config.toml
image_size = 32
method = "barlow_twins"
norm = "layernorm"
mlp_ratio = 4
inner_norm = false
moe = "top_k"
num_experts = 8
moe_every = 2
experts_per_token = 2
layers = 8
projector_hidden_layers = 1
residual_init = "none"
optimizer = "normuon"
lr = 0.035
final_lr_fraction = 0.1
Rows from block 5 of a small self-supervised image encoder, named by matrix and row number. Rows with one number within an expert belong to one neuron, the router's apart. Each number is 50 + 12 x the weight over its row's rms, rounded and kept within 0 to 99. All counts start at 0. After the name is the row's rms in percent of the matrix's.
After each expert's rows are labels from the 100 images, of 14848, where the router gives the expert most weight on average: "top examples" is what is common among them. Only what is clearly more common there than usual is listed. The data: scattered letters and digits in many colours.
# router: router (model.blocks.5.mlp.router.weight, 8x192, trained with AdamW), inputs 0-191
# up: expert up (model.blocks.5.mlp.up, 8x192x192), inputs 0-191
# down: expert down (model.blocks.5.mlp.down, 8x192x192, transposed), outputs 0-191

# expert 7
router.7 099:28 66 33 38 52 51 63 67 52 57 63 69 51 36 57 51 60 57 63 72 55 38 53 51 59 47 37 56 46 24 22 35 36 52 59 49 32 44 66 35 33 52 47 69 47 56 52 60 34 38 57 74 55 50 43 46 55 52 61 42 58 25 50 44 65 55 44 29 55 45 66 32 46 61 52 45 43 56 46 49 47 31 51 39 19 60 54 58 52 69 54 31 79 38 48 51 49 54 55 65 27 46 43 57 69 71 26 56 41 35 45 60 49 57 65 46 36 42 41 35 42 48 48 35 42 53 56 56 39 54 43 26 64 53 30 36 52 47 52 63 57 51 64 35 43 43 26 44 44 54 33 58 63 46 41 53 53 57 26 45 56 45 50 40 38 55 48 40 24 23 55 44 70 42 62 57 41 48 69 36 69 63 40 49 39 59 66 53 27 58 56 58
up.6 106:47 62 42 44 36 52 51 33 51 73 60 52 39 54 60 52 51 56 33 29 53 62 57 30 58 47 52 51 42 44 60 48 61 34 43 42 18 51 48 60 53 43 38 39 36 49 46 41 46 68 61 56 49 54 48 44 39 72 42 41 60 43 57 34 47 49 52 43 64 43 61 61 54 44 47 43 56 51 73 41 53 49 56 50 58 27 27 33 59 51 33 68 42 57 62 51 45 69 65 51 74 75 46 47 44 48 52 51 49 48 67 56 61 57 42 44 55 32 40 42 43 58 37 50 44 68 93 43 50 70 16 35 51 21 77 40 73 65 59 56 45 52 37 31 52 51 75 54 42 68 43 27 51 34 41 47 51 54 48 65 46 50 68 68 41 44 71 59 63 46 64 27 47 49 58 59 63 46 44 53 61 47 49 41 67 38 57 33 38 60 41 39
down.6 100:41 59 54 57 58 52 50 67 61 46 43 57 47 52 48 48 61 56 48 53 58 73 54 59 58 54 42 28 56 59 41 42 65 50 60 65 47 53 59 37 48 39 53 31 52 63 48 45 57 37 44 57 35 43 54 49 53 76 64 37 40 47 42 51 43 58 53 41 38 59 60 60 37 66 62 44 64 45 58 48 44 49 62 49 37 57 61 39 49 67 43 26 52 63 46 46 68 16 32 68 29 39 57 48 37 48 35 56 48 72 52 52 30 66 56 57 66 36 59 56 32 60 61 29 45 35 35 67 52 19 66 55 67 59 41 44 33 78 46 51 46 49 48 60 46 47 57 22 35 51 31 71 61 41 52 43 35 55 53 29 43 22 56 52 78 59 30 35 49 75 38 60 73 63 48 43 36 58 62 66 51 41 54 45 37 56 47 48 44 24 54 61
top examples: purple

# expert 3
router.3 108:67 25 49 36 45 41 47 49 37 51 62 42 44 44 52 64 60 74 38 36 38 41 41 46 74 63 58 61 59 54 64 64 37 62 57 53 76 57 47 50 39 44 45 46 55 54 64 40 52 50 42 54 48 59 49 59 52 31 39 53 62 49 54 62 47 55 43 42 48 61 33 47 78 34 58 58 46 40 62 63 40 58 44 54 52 80 60 33 52 56 48 46 40 40 55 45 50 57 70 40 38 44 70 65 43 06 31 54 39 45 21 57 41 77 42 53 62 53 45 72 35 31 52 43 54 53 55 40 36 38 59 79 47 43 45 72 60 58 39 45 52 41 53 43 71 41 39 58 62 74 46 44 41 27 54 58 43 66 58 51 49 46 56 43 51 66 33 44 68 20 44 48 36 66 28 43 62 30 55 62 53 61 47 52 53 37 69 53 54 47 45 45
up.6 100:61 54 58 33 49 70 58 30 46 41 74 54 50 57 57 26 42 57 48 40 49 31 43 36 57 61 75 46 65 68 40 36 36 44 55 56 40 42 65 48 41 67 57 64 50 38 45 23 52 54 50 45 29 56 36 23 40 63 42 47 66 60 38 68 50 60 58 36 39 53 25 43 52 36 49 32 51 23 33 44 43 47 43 56 50 47 61 50 51 73 33 61 66 49 44 72 50 33 53 75 48 44 51 63 38 51 42 45 38 42 31 40 65 63 74 41 41 68 48 45 59 53 62 49 37 54 59 48 44 52 41 50 64 36 57 60 56 42 48 52 52 41 53 70 67 49 64 61 44 55 53 45 44 26 69 50 50 39 48 37 57 55 45 46 56 74 71 43 66 61 33 30 64 48 42 46 49 73 48 29 44 72 37 47 41 68 53 71 47 70 52 63
down.6 103:64 43 40 32 75 40 33 43 56 62 67 39 44 21 48 47 66 55 46 53 66 46 58 62 56 48 41 58 38 29 46 32 28 49 55 48 61 48 56 63 66 43 39 43 49 57 56 27 27 41 62 66 59 61 56 63 66 46 39 48 52 47 59 43 41 48 35 45 78 52 49 39 59 63 45 59 57 58 63 44 60 36 40 50 54 43 44 50 33 52 36 53 65 52 32 58 50 64 56 36 54 62 39 51 43 48 57 44 50 37 66 61 36 56 62 69 40 31 25 69 58 50 48 47 63 57 70 63 71 65 49 59 15 66 44 58 83 33 51 53 47 51 50 29 40 53 30 70 61 44 51 51 50 70 59 41 41 50 58 47 29 33 57 40 53 45 43 53 33 32 44 51 53 38 55 42 49 55 52 88 55 35 67 41 42 26 53 54 57 52 43 49
top examples: teal; orange; count: six

# expert 2
router.2 097:46 57 35 66 58 37 53 32 56 41 34 47 57 82 08 55 49 64 58 56 53 59 50 52 42 64 66 67 47 46 43 55 66 60 41 57 59 47 30 52 73 66 59 48 47 66 57 72 39 46 50 33 46 56 41 62 69 36 50 61 71 36 48 48 53 59 40 40 50 25 46 59 52 53 54 45 46 57 60 59 46 50 40 58 71 61 64 39 57 57 77 39 64 55 54 43 37 45 38 51 70 42 55 47 40 48 63 67 65 50 34 41 39 45 41 36 53 58 50 47 53 71 57 40 48 60 51 63 41 74 57 48 50 64 41 49 39 54 64 33 52 60 37 41 58 46 46 70 36 62 55 48 26 41 73 46 42 48 66 49 59 45 38 46 69 26 52 65 60 79 74 53 40 64 50 65 53 77 36 47 32 35 45 45 62 50 45 51 37 53 42 24
up.6 092:31 48 56 40 60 43 40 53 48 61 48 52 32 62 67 43 42 53 39 37 57 46 31 60 67 60 52 65 37 51 39 39 33 31 39 31 61 49 47 47 62 62 20 46 63 41 54 54 52 56 54 61 32 17 62 48 53 43 55 51 62 51 42 48 60 54 56 53 47 30 41 54 34 65 30 58 56 53 32 66 51 47 59 56 69 54 52 32 52 49 41 72 53 54 45 28 51 70 58 57 54 42 51 76 54 54 40 46 41 54 56 42 52 62 64 60 47 63 61 50 31 51 67 64 41 59 56 52 75 58 54 56 54 57 70 45 77 38 46 57 71 69 46 45 37 20 55 56 62 68 43 38 64 21 36 55 43 68 57 39 56 57 58 39 43 40 46 41 73 48 45 73 31 18 62 45 59 43 40 43 45 29 49 54 36 39 39 62 57 34 48 36
down.6 090:52 25 51 48 57 58 68 45 17 46 55 35 52 28 54 67 42 40 67 47 53 33 49 46 44 35 42 51 65 49 55 53 46 45 56 52 45 64 60 44 60 30 81 35 46 70 39 68 43 36 80 47 53 62 56 63 38 71 78 64 40 63 38 36 86 48 35 75 37 62 61 57 56 34 33 52 46 36 52 49 44 71 51 67 53 43 41 49 50 50 59 62 52 52 54 56 30 43 47 33 45 42 42 31 37 32 55 48 39 54 51 52 40 47 50 38 48 50 58 30 75 64 40 55 66 43 66 34 41 53 46 50 52 30 18 61 58 50 57 42 70 35 58 45 66 57 35 59 42 48 42 51 63 60 64 58 57 52 33 37 43 59 31 59 57 52 57 58 33 64 54 46 57 47 44 53 65 56 63 52 25 52 46 56 65 55 50 35 48 47 42 55
top examples: yellow

# expert 6
router.6 094:48 60 68 51 70 55 67 55 49 66 57 45 34 41 63 35 53 16 47 59 32 73 60 42 47 49 50 37 35 53 43 50 32 69 54 49 44 45 55 43 56 37 41 54 69 62 33 59 44 37 51 30 32 27 45 65 57 56 42 62 44 39 50 28 49 35 48 41 48 64 45 63 19 60 50 51 55 52 62 66 39 47 52 30 62 30 55 85 40 30 52 37 64 53 47 43 65 32 65 59 37 59 58 37 36 66 44 62 74 33 73 31 56 36 52 61 50 43 68 49 62 36 37 32 63 46 48 59 62 58 50 32 36 48 40 47 71 47 54 47 36 54 51 48 61 50 55 42 32 54 56 58 71 57 45 58 36 65 56 41 50 44 66 62 49 48 32 44 44 39 35 49 32 48 47 59 42 48 57 44 36 32 65 51 67 67 41 45 45 39 61 65
up.6 095:78 59 46 61 45 64 63 66 26 42 59 45 40 35 56 44 66 66 50 35 61 58 40 45 66 46 61 28 31 35 63 18 54 45 63 39 46 50 43 56 56 53 57 63 43 42 48 62 44 70 41 42 34 37 52 53 66 34 43 50 39 49 67 54 63 39 62 43 29 28 65 34 33 59 29 61 42 56 50 23 44 59 38 32 48 62 41 43 43 69 51 47 54 59 42 65 61 29 68 56 39 45 50 68 70 53 51 47 65 62 41 42 52 30 53 54 65 40 57 31 31 71 61 57 43 62 37 54 66 54 50 36 46 48 48 46 52 48 44 50 47 59 47 39 53 51 50 34 59 56 47 77 56 51 36 61 47 57 35 50 38 57 52 50 53 36 53 69 60 43 47 69 43 50 56 17 40 44 63 39 66 44 28 56 59 60 65 70 59 77 49 60
down.6 097:53 60 67 66 44 39 26 44 57 38 39 45 54 57 37 50 53 49 52 54 27 61 58 38 53 37 35 57 49 64 41 28 64 31 49 64 63 42 54 42 34 46 67 46 62 65 45 70 50 54 64 57 48 58 46 35 60 51 61 48 80 46 51 45 42 42 39 51 42 46 34 28 34 52 54 63 68 32 69 81 39 16 60 29 59 51 73 64 40 55 49 52 55 45 60 54 47 50 55 66 56 60 59 34 53 56 36 55 35 47 51 79 49 53 51 50 43 48 46 58 71 41 45 56 33 61 47 66 44 23 57 54 58 55 50 38 52 52 45 54 35 68 53 93 36 40 36 53 34 40 44 51 36 61 59 51 58 55 38 72 57 41 64 53 56 45 45 47 44 32 58 67 29 23 35 37 31 53 63 54 48 44 61 59 56 54 39 49 43 40 50 59
top examples: count: two; count: one

# expert 4
router.4 106:31 53 71 58 46 49 55 45 61 65 21 41 56 53 70 57 43 60 52 47 59 42 40 55 34 54 66 47 75 49 52 32 50 64 45 55 55 43 57 38 52 80 56 31 47 54 53 29 40 49 47 32 65 71 41 40 64 72 54 48 27 55 66 56 48 51 48 40 48 60 39 47 42 47 62 52 48 66 47 41 61 55 53 51 51 65 75 54 46 66 46 59 53 46 35 58 53 29 28 59 56 70 57 43 68 50 30 50 56 39 55 46 51 49 56 52 57 48 31 39 55 30 50 46 45 55 65 48 47 37 41 41 53 36 59 15 45 45 65 36 73 66 70 71 51 44 57 27 72 54 68 57 45 55 46 58 60 42 41 38 29 54 35 47 30 36 52 28 54 52 46 48 57 53 50 38 71 43 35 37 45 07 47 50 52 48 45 44 74 51 41 37
up.6 096:46 55 67 35 30 34 40 47 49 47 47 48 71 51 53 63 70 54 62 54 36 40 36 51 49 48 46 52 30 52 43 44 40 47 41 56 59 43 18 36 42 49 64 30 63 68 49 57 43 51 43 70 55 42 32 50 54 43 51 59 59 53 38 61 65 69 39 56 44 67 54 58 46 46 56 43 55 45 53 36 32 48 54 38 57 56 31 57 68 70 43 28 29 46 56 42 43 39 57 38 52 44 53 53 40 58 71 58 43 59 70 56 57 41 39 51 48 31 59 79 43 31 34 37 25 56 49 56 42 48 46 62 54 46 57 40 39 49 51 58 40 41 71 64 50 63 44 58 48 45 48 40 42 42 31 57 60 48 61 54 41 50 63 77 42 49 66 43 33 30 43 43 50 21 60 55 99 48 68 77 56 71 48 61 42 56 60 57 58 48 46 66
down.6 105:56 56 46 71 57 38 39 53 50 50 35 44 53 64 59 58 40 36 25 20 33 26 56 52 42 64 67 45 60 47 51 43 52 65 53 49 48 38 36 48 46 72 53 74 71 34 53 48 52 48 73 26 50 99 55 45 47 43 53 24 59 44 53 49 71 75 56 43 45 35 45 42 38 59 43 59 34 57 40 69 58 53 55 40 37 63 64 48 48 35 51 61 45 60 57 33 55 29 49 65 69 39 53 48 58 42 22 57 38 56 54 48 58 47 37 41 27 55 64 31 45 54 43 41 58 67 57 34 66 56 41 51 64 33 50 64 61 61 71 55 52 43 51 58 39 35 76 48 77 58 62 46 59 55 39 47 54 45 50 52 61 41 48 33 43 28 35 47 48 49 47 47 44 32 60 52 50 51 53 48 44 61 68 61 44 63 44 36 32 51 57 46
top examples: black

# expert 1
router.1 098:41 74 55 51 66 68 44 60 48 54 61 52 62 40 38 44 44 49 52 63 46 43 49 40 39 51 35 36 49 58 63 34 36 55 42 58 44 66 68 42 46 36 38 49 55 47 56 45 56 39 47 53 27 22 53 34 37 69 58 50 41 44 54 66 32 39 56 83 31 63 70 20 60 43 37 66 64 64 46 53 35 35 56 37 62 36 27 45 44 49 36 73 58 38 42 56 31 48 48 48 40 52 44 52 63 64 77 35 30 53 63 56 54 39 53 67 40 45 77 42 45 58 37 31 32 50 55 27 46 72 42 64 71 34 50 57 39 61 60 68 26 37 69 52 52 53 59 44 43 57 58 48 39 44 64 47 36 35 69 54 51 53 48 44 41 48 49 44 59 51 36 52 61 38 58 38 54 65 60 44 59 52 48 32 75 65 36 56 49 51 37 56
up.6 090:52 54 61 55 60 09 62 65 47 40 68 49 34 78 60 30 36 47 44 45 35 56 39 41 75 61 64 32 59 47 60 43 47 57 43 71 40 45 48 50 67 37 46 71 82 63 28 62 56 66 74 50 57 61 54 37 52 46 34 42 61 52 70 31 50 52 59 41 50 64 54 46 50 52 50 34 50 36 33 55 58 38 44 49 33 44 58 57 37 50 47 44 38 47 51 57 61 52 71 60 22 39 55 50 42 36 61 55 49 56 24 53 44 44 52 56 45 38 73 28 86 61 64 41 53 55 47 57 47 46 42 49 46 53 42 58 43 43 47 50 48 52 46 46 52 67 43 56 66 43 48 51 71 22 33 33 54 58 66 45 49 50 52 42 46 45 54 35 40 66 52 43 58 59 62 35 48 45 44 57 50 48 27 65 56 60 44 54 15 52 59 66
down.6 088:73 36 55 41 51 48 49 71 62 52 43 56 77 56 33 18 36 71 41 60 60 48 40 32 37 45 56 48 45 45 61 51 41 42 35 69 51 43 62 51 35 82 64 44 60 66 49 67 74 52 37 43 55 48 41 49 44 46 58 43 44 62 77 53 47 76 37 60 62 42 40 38 38 52 65 42 28 45 69 46 63 77 68 24 42 69 48 57 42 49 67 35 48 53 55 44 53 44 39 35 48 34 37 60 55 49 66 43 73 50 30 37 64 53 63 65 43 38 34 57 59 48 52 33 36 47 48 46 42 45 42 44 42 45 49 43 50 24 39 59 69 60 34 42 61 45 55 63 27 63 47 57 55 56 49 47 56 53 34 39 35 53 53 75 56 74 37 34 46 48 63 58 46 44 56 52 57 36 64 45 48 48 56 55 29 56 32 62 52 42 35 51
top examples: green

# expert 0
router.0 094:54 47 47 50 41 74 57 43 42 44 59 31 55 34 57 40 31 19 50 44 54 65 54 62 44 48 50 48 48 53 61 54 69 47 47 32 71 59 51 60 49 47 49 56 27 37 55 53 63 59 31 42 68 65 67 63 43 57 46 52 66 59 36 50 70 66 47 51 42 72 61 73 54 49 55 42 54 61 68 39 37 60 59 41 48 45 60 28 51 34 57 51 37 55 40 49 39 51 56 47 66 45 39 57 17 55 52 36 58 53 32 29 25 37 44 52 41 53 60 58 57 57 35 67 32 71 39 74 64 64 37 43 53 65 52 53 58 37 34 60 40 45 52 48 48 48 54 52 47 36 59 59 64 31 57 26 52 39 72 53 67 59 73 35 69 67 33 62 36 58 40 54 57 77 52 56 40 46 64 43 37 42 42 37 43 56 20 55 42 52 61 64
up.6 093:53 52 34 54 19 61 61 55 93 23 52 61 47 33 49 61 55 60 67 36 58 36 65 47 45 38 69 41 53 60 45 48 59 39 63 38 40 73 44 63 56 53 57 51 60 53 64 59 50 33 51 53 48 45 53 46 50 46 60 47 69 42 47 39 48 56 52 53 40 64 51 35 54 45 77 45 29 50 40 18 49 55 61 47 29 42 66 32 60 66 41 55 50 60 59 39 58 64 31 50 43 42 45 49 63 66 48 47 59 51 60 53 40 50 42 68 53 56 41 53 51 61 38 42 57 43 15 55 46 56 38 64 48 47 37 51 38 65 27 43 31 61 49 56 74 49 67 59 57 44 33 49 64 62 42 12 61 47 47 63 30 64 43 40 63 50 51 62 55 48 52 45 63 52 59 33 48 57 50 59 45 31 42 62 37 34 76 39 35 41 42 66
down.6 093:48 23 46 46 37 52 41 37 66 72 59 67 39 59 50 45 72 25 43 51 53 53 38 52 51 62 51 47 48 61 58 59 57 67 37 62 69 49 61 59 35 32 83 26 54 45 44 58 45 65 54 60 57 47 60 49 63 46 52 53 44 33 66 54 68 44 35 51 53 45 55 52 67 46 63 46 66 43 53 61 51 29 47 48 41 51 39 43 67 39 49 43 57 54 42 55 44 37 42 69 53 64 45 52 43 47 35 45 39 47 61 57 32 49 60 41 60 49 44 72 57 54 58 49 33 59 81 51 49 39 59 41 38 43 55 57 85 56 47 29 50 43 48 44 25 45 60 47 43 53 58 36 56 61 71 61 56 65 30 40 41 29 68 51 36 55 47 41 14 48 55 35 42 59 54 63 48 58 61 06 49 40 55 45 63 62 49 42 44 45 51 21
top examples: orange

# expert 5
router.5 103:44 64 39 48 62 44 66 49 67 35 49 47 51 57 52 48 48 55 36 60 55 53 39 46 43 32 44 25 56 51 58 33 53 36 35 38 70 55 55 32 43 43 60 52 44 64 41 50 55 77 58 50 23 31 35 35 67 61 44 60 57 79 48 62 55 68 42 42 55 56 40 36 47 57 45 49 36 43 36 61 51 55 50 34 46 46 63 65 60 38 26 32 54 47 40 32 29 29 43 43 65 42 62 50 40 63 38 42 34 37 64 42 59 36 69 41 55 42 69 47 58 34 54 81 45 43 62 30 27 43 73 67 36 52 59 92 39 61 58 45 59 46 43 56 50 33 58 41 41 43 51 53 60 59 38 56 59 45 66 52 57 29 68 44 42 51 69 57 60 56 63 45 44 44 63 39 62 56 64 42 42 67 54 45 49 52 75 65 53 39 53 42
up.6 090:36 47 61 23 49 42 31 55 57 57 36 61 53 37 42 29 62 44 42 39 66 72 44 34 63 76 43 40 64 48 49 46 48 60 65 52 25 55 49 72 60 55 49 49 67 22 47 49 60 47 28 72 42 55 51 36 46 43 51 43 55 50 48 61 42 39 31 40 53 62 45 81 26 55 58 45 60 58 45 59 36 40 38 39 59 45 64 23 42 55 44 64 45 40 46 47 52 45 75 46 58 37 53 61 40 60 24 60 79 78 44 50 62 42 47 43 55 59 52 59 40 36 57 29 40 63 52 62 43 39 47 60 48 50 66 41 34 42 34 48 52 48 60 29 56 60 45 41 42 69 54 52 70 42 69 58 51 52 60 30 56 55 43 69 42 30 70 57 62 50 51 55 36 60 42 40 62 63 65 40 34 59 53 58 51 70 58 47 51 31 42 55
down.6 085:44 70 55 67 58 58 54 38 53 45 38 31 69 49 41 72 59 32 41 67 61 36 61 60 51 43 45 32 48 46 60 58 54 52 52 44 41 57 62 51 45 46 47 48 42 55 49 78 45 53 48 50 60 51 42 67 34 61 45 57 37 33 33 36 56 47 68 42 42 58 55 26 37 58 68 63 57 57 26 48 57 46 40 49 43 38 32 53 51 51 57 53 38 34 47 33 52 50 35 43 36 30 74 53 69 45 50 53 44 62 56 75 70 53 59 55 28 65 42 73 72 39 56 53 54 28 49 60 58 57 68 52 48 61 26 40 61 64 66 48 18 32 61 51 23 58 65 43 33 56 65 50 39 58 33 52 42 53 33 24 73 61 46 41 57 53 50 46 52 57 32 47 67 49 53 66 51 34 64 37 51 39 63 66 63 30 47 56 44 55 42 38
top examples: blue; teal